A small image captioner, trained from scratch: 145000 training examples.
Rows from block 4 of the image encoder of a small image captioner, named by matrix and row number. Rows with one number within an expert belong to one neuron, the router's apart. Each number is 500 + 50 x the weight over its row's rms, rounded and kept within 0 to 999. All counts start at 0. Numbers have three digits each.
After each expert's rows are labels from the 100 images, of 14848, where the router gives the expert most weight on average: "top examples" is what is common among them. Only what is clearly more common there than usual is listed. The data: drawn branching plants. In brackets: how many of the 100.
# router: slot weights (encoder.blocks.4.mlp.router.weight, 16x320, trained with AdamW), inputs 80-159
# up: expert up (encoder.blocks.4.mlp.up, 8x80x320), inputs 80-159
# down: expert down (encoder.blocks.4.mlp.down, 8x320x80, transposed), outputs 80-159

# expert 0
router.0:553436436531463510532500528521525564451507502555437514422446516431536448542481441501512457477397523519434448511542536597411569457518519481491496559486429559502491486546493497506576489479544415530460447532521434501508526389588559536475568512
router.1:522445463529420492514489534570503540439577551485510547499456488465552454534502525446481468531521505371467446526597525448406519429469541455483580581470446503514515457489496511479579421513545431553449449548453452444568480471477549628524588519
up.0:450501497569515500497501515500500517501500523498458485565501502531501505459525463500499490503489500503513500471499500500507500499500496519809220499500500500500485495500519493498455485734499500500636604500524491500500510499514503501500501497
down.0:423560384450541485373490480521454480505484501465539568440498442502501526575564538502520560493501520527522518526535492490481615506509402486505502392566481554502486497405493492502505502492475496522436499600419476538482495489542550496500447488
up.1:549500499499504509468504499503500497498686413506552496502494496500544489500583482498500500573501488564510500552479501497583500494499500500500524500500500500499401500525507566488421500571480502500505500503499499474500500479501508501487500488
down.1:504510502534500424365481467498483497602548514518559499511462461539496529485486523486489592497499500469437484504503516748511529529694505502446480501510514508559505515491486467511499508500464466446483490498513561515557422544560580607467498410
up.2:500499615500501506393524503574500500521499498663496500541502500494503494500497547511500500500497504493500499500500500499531500481495282500487540507500444482499519491480538496494450500500532495499470499501455506472549500486490706573490485491
down.2:500476480482670500499494471411501560500494530455516516495546500419481472437520591433499457566498585504430492540468528549572435496491590499431433493540506535500494520408563509514453470389495586471563430436515498576502499566423388482501397528
top examples: night (100); three-way forks (93); bare (60); habit: wide (40)

# expert 6
router.12:532568509520530520469358490507489508575495475515417392479508506459484509457515480549537488409428460443483551399505457525436489598563556459461428482508465545488410560539484528523581472391418434572453467454498493571379452459565552376465558488
router.13:473497456622457539497540484482463566390473472514556514468389477510457583548513480562549353511469517481377481427417503444405453528469460497516430500564492533528559490473488534530466443478477528569457500442439486585443422446536586516517545417
up.0:500505493500501501501429500515500492496537500492538505513460489501506506500508386502499499481500476509500500487506498543493500500500501490608499500500369500500464512500415501539497501494582584500492512546500485488512500497502520500500502500
down.0:439476567493565555501506496442438500545599499530482518484448486352414495425498496502502455484428481494424458674481469500533478498553595514495477502348444534563506526500512485486562522486542516417450500474628542486496502455597524482326518507
up.1:498510523499501562494495498531497504491500561511131490499500496497493499508624473503172500504500496542501500507500480553504501499495500500623500500500494500500500500496506497474497495500492479506512506465507500500548500514500465502494500499
down.1:563499464570270546491475510488510505497538501493521507508505478501472513397497460499500453500611507365517489502519424607379500526491492514507519475520540506504458506501557436502497396532504531505501494468525537496604644532475517530496627536
up.2:500501500497498501496390500500499501500497502512500477495504500500500511500515505512563505500496498473500500500500500500499501547500500500357498499500500498500492500500495493338466500491500501500498499500500499504498500501500499497468497500
down.2:491547329591505508497500628419456508578435387471412486498496459454500388482480533500531498463500533497511507528509492528530510498543515437423454507502375477492513485484495498517522479506484459501404431500593552487482509500553504500458457399
top examples: green leaves (85); two-way forks (74); wide (44)

# expert 4
router.8:548551564466550486489456559535507548449476466384549438509526487602435437565551486454498476461492436459507472551503503535497512411537506493495408480497566505511494442532530506524426453508535424496391505552520538542554481546431434398538550505
router.9:556573511425523552545511537498510492452441529348513497549487437569566524533537505492543567462463414455539561531571481482452500420455517463546434474521480514517477415595465475529375442514541505451444561499590451496569508568525378454529564513
up.0:421500500501500500500501500477517500609501500496398500500500500500435501508484483500488501384504501501500500500500500502499501339500507480487507500502491500500552500498507511455495484500500499500497478497500590500510499501500501500500502500
down.0:474508419552507423496477489434487502501493565521483486432497577502500536499497503464496514471441456624504451623486452418499501503494580415489505475503502560494500543480586506416537562476516585733500466504510500498525498497486504519545388474
up.1:500533553502500500501500501514493500499501037577498475571499500489497497500482500486500491512506496500500500538499495499500501865500499501521500498463500500500503500441475457462499477719489500500486502416498500501500498500500494491500500500
down.1:491514502395475511505479449490489481512492588466509517474501504548489518471500399479531522457542481483587496499495500479505509403468371497526491514585475506498528501611484500489506550471519461449500499496527556525553475529629451527540551503
up.2:721505500498500538501495500497499501507499448359379500505412500500482500506466496497527514500499536493490500500500500500500500504499487491253288500500496500501500505481474518503494500495463500478508477501500523502500498501500524506505494504
down.2:471533501484514503511352515542484500494527551515463570534688547500568661559476493500449506517512523528516483491638525531530493504539507513493500498487530531524445530500552462493499480585506412406412504447458517492449506449381555419441504499
top examples: two-way forks (84); narrow (50); leaning right (48)

# expert 2
router.4:535495450456466474495473575530481575427476485473486583453500493440548469554509500505508503443578522498522437431526540477461538484503606404466563496476407584524510495417435470486482423557546482385455443462542451474529582453476471471525543508
router.5:578481506527438473463434581483520530451398482554466527554468494459555481511463487524549493436526456487506394479507545506444533492558492391511503428470490500436412538505556517534511478543583469442455473423454448501486537502473432465536614560
up.0:465500498501501506514501541504505497500500886460501501500500458500500528500502352502500505499497496500500499238499500501503500652500501495380492491500500500509507437482543500551427503524557491549511459472500505598518523499500506516501496472
down.0:487536371495495523584537536504465446473448478504552487538547546483472564491482524467495481539493459503561529481500500584512502463499461472523450496491556503422441606580454471430515469415412550495510475501500459524502389541519491545475559596
up.1:500501500528500498500510502435502508485531518487370500500503503440242500514519358513499500497500491498481500518504500485498500500500501469523446501500500500500493498505487500589509537500527490499434496636499483500485500500500501500470495499
down.1:493461490486507525559568515473505511470607488494508446425498536515492512570525452503475505474383641448491455512517422558544438500528523491498456505424547545432538463523495510500500563460500535528590499470510498524403489500564502375496508556
up.2:505500517500482487500497504524503510489494431500482529575502500498554500508680412501525501500608504495501520590510500517495499437500501500681500482487500500500438493489500515646497499552504505284499353500490458501499488502482530511500500501
down.2:545445609486519463561508509551506509491488592507490518415493491578439497494485541583599509554516510524376403464495468617363393498426562573499453567499554497569618489506505544490492507612440482475561472525467503454493524531510485454425592524
top examples: two-way forks (87); wide (76)

# expert 1
router.2:435541616462534504496428583465436445510551524629485407459566568498543484409471471532505430463438476452528482464571537477445482449433540447445487551478481507477563466625496534483482384475518551484434571399507443535465508476525437477497584447
router.3:521480531518503522546423598475525440474550556482451494516503401484489523417486418499599437452500446392526490434506539471441539494468558516562512572474490494546526489604560514475478443433530554493462557457520421542477529445545491453549612517
up.0:500949500499500439500508501502531502502477493505468500500515500500511564500497485798502490500390329509438504540500500490517513616506499488419402499505503500498368500491334415557500490499500501500535453506459486502502495505499500407499499500
down.0:516424500502524594371557500542523438469569493499490500488593507496571543501530493518500437490559446557504471503498466444489510504430505447520543502479500373585579519492518484509474520497504527484500500511498504541545463481500462507500488514
up.1:487507500531476609501500506492500492506505218616358491498494504500513500500500492505443465495490500519503500488542500482481495516577500500469752500501474503500508504499462498471606487486500477506505542497628514499516444494501500505502433497
down.1:547575500502500633469529553498501510490486506510503473550543492482534500493456509519501620485399486613473439538501526520386559552502495544476432509406531511575457518638489524549500488549481497476500547495421501498535519498518590453454468488
up.2:492500507591495521501473502500499423500491516501499500500500497500503500500515500500500500521528500501499502402500503499500499472503538561500498500500515497501568501501497500473499525468502505499510477502509500470493500501488501500500496500
down.2:517471509545547578502507583588515494486489475481502472495473511435493493472617586499582576520469485504430484388500506588483477582509496464593495441520488524607533494542486531613499507505433537526504493500541408546441513498583523498420401480
top examples: two-way forks (90); green leaves (70); wide (57)

# expert 5
router.10:445461401460488519480525534482469567497447546456459643478389455524463455477392515509440490589464501470471373523533548443514517484521459516403543537584561497495652469515511500463475488530568448525471450448535546500496544538510476605528516456
router.11:474452488482431470562536507566578549491391487482541616517466412528441435498428481514505415489634486466520481513571461523472591459573586463515498448483420512508498543384544587487449540451555525525450476554413467446592464444581538504573539536
up.0:502491431507499500487502498501503512436499503516722622500500500515490499517504428505489494714502490500501468501500506502498493412500546499489483499500532400500572501516493476508458499527537499507771499228500509517490501436498500504501501493
down.0:487491505521629404509536488482496486492490504528445486403489503472511490501450519492484540523497483548484414531530458435520515473502479487490500475491548487491520503402490511506496558537502494555513465550490398487520622419455500559496535512
up.1:492500500500500499491835500497500469445494498499714503507500494501497500500500519478470500500502502509499500499500500499500501214535495499499512500504500521500500502507517511503498481514522498507501497520500498523498497501541535500486500501
down.1:501495488546462474434451556557472492562499497491482456520527555495477472464469522525500543473564514502502523478460528352504455492496497473540611458524581506455513497553595603513485371513508501460427491460502605502456415543473386395506406512
up.2:491498500501513495502500500503500500500497501515490500533503501496535500500502502499500500500500500503500503502500498497500500131500512501509500500497487508502513495434497500500499500503495546518327500500472494541700499485496509519609480509
down.2:467493410488539541520500455477498413487499539525440516458489678514587503378502470349514516501481500600435604505511494489602411498533495493580503451487517612501563516503498531510508462524510534493493379480530493438504396589509419525420507391
top examples: two-way forks (75); pink blossoms (67); wide (48)

# expert 7
router.14:538459472539477497518445529489451540482574473518420476541447537508550493601462398429405459497493497525389537518486525465461507489516470483626480533442491479548524550482566453529554444434563580404477505501478588485610513422506455494540580533
router.15:523449532574449439499455529445528540466563516513419447538470463507503519559547466405409514545452495446402449605467498523435552534413490550644455523517397500540437533421531530519471477442595509394529560497485557449602496399469524474465563539
up.0:500492497528497498500503494502501552482502513549340513500500500484493500500478469501494492694485501501495500601500500621500498485488520501668511506500497500500467440500502495549500504500500500478496580519500500480535500503492475582437484500
down.0:322535546518499586479410366454488490499564495529429501551493495494492469504514494499573566472505555463474519531478411523465582500494575422372500489502406575533471519522501512543520520493595516479595463541503477499502443539492513477490455447
up.1:499523500500499500500504502511666511498508307497491501496506500471614490500506500495498500506500500507500497517497500499500530547482500503470500397500509497500474470490602541528439592505500504500499399498551488565500468502498497500501502511
down.1:477563525479487529517506441570438496544494572499529492528415496511413554470409524486516534454407471500532498499451506557428512538571486500529498562515545508491480532539500508465565519532498486487549524507509481503473512507565604497451497463
up.2:498498498494494500497500497505499502499503499490991440501500500496500503489500539499475500525497521515500499512499500501500500501500496500499500502501500500499499506551500599466503501520254535512523507507500500500498492500497526500502499500
down.2:528439482513492482427587577491487477491522501514327432568429557515489360530493485565458500501495530499500529493499491411603502520680406552532500493409452497454539538463398500565508523500499513645505496450473445375461482488563570507501497506
top examples: leaning left (99); two-way forks (70); autumn leaves (43)

# expert 3
router.6:447590461464446551558466489549489487509463438445461601495441525561427465501477382458550496550533560520438569510506527524534517456460605479430533361506560565525416498432463471427494438477523476468512434456601431504512558658539434534497446452
router.7:387581510499473536585510514541517593577490398415467552530475456570448402469400424532519443532578565477448591512518494571515533428429589467462553444568547596572471484455506499468509477485586467467545376515574444525450516642530445503490446474
up.0:494520535500500500500511501500500500508500487620514500501499500486500501500493500496506501500500510470501500268513500453500500511368500502409500500497502501491526492509364500501424500494154438503397500501518498580486500500500502504499500500
down.0:479507487498527415497486368487495692498621512542448413478490445536561517334601418663540534475616469640500559489505517490426501548514318383503494504511512530498503513460582579460567501498498501423545501476483537533457493446496549496476501492
up.1:492503515470500509499503429500493497500507490500502494444546511500500500494671500388498587500504493500505512229521416495496497202546249479500506505500500501500496458503519649470521495499418530496495500531506501530500492502513423489495503501
down.1:554506464471500482624486502519462445483530514487461533502499369444522517571434500501518495525468475457425501556530502534507534599464516482551506652512558476500567511486532483528502462475528489498477464718621490507478497499583540399581500534
up.2:501493504500501506492493496497693495503512500165249500491500496433499498500500576499500502417486530504500494368498500502500500563508498500500504500500500500502688507574483507496521503455504497499493501500506500504500500500508523497504500502
down.2:474491483576531476634499559498495510502497488574424524496495496390464540546495474481522467503492502474476532466521436510500534505469585584571497447428575525487440513508512505462525490632394527514585510511477531426594492548603527435537485488
top examples: two-way forks (100); bare (52); spreading (38)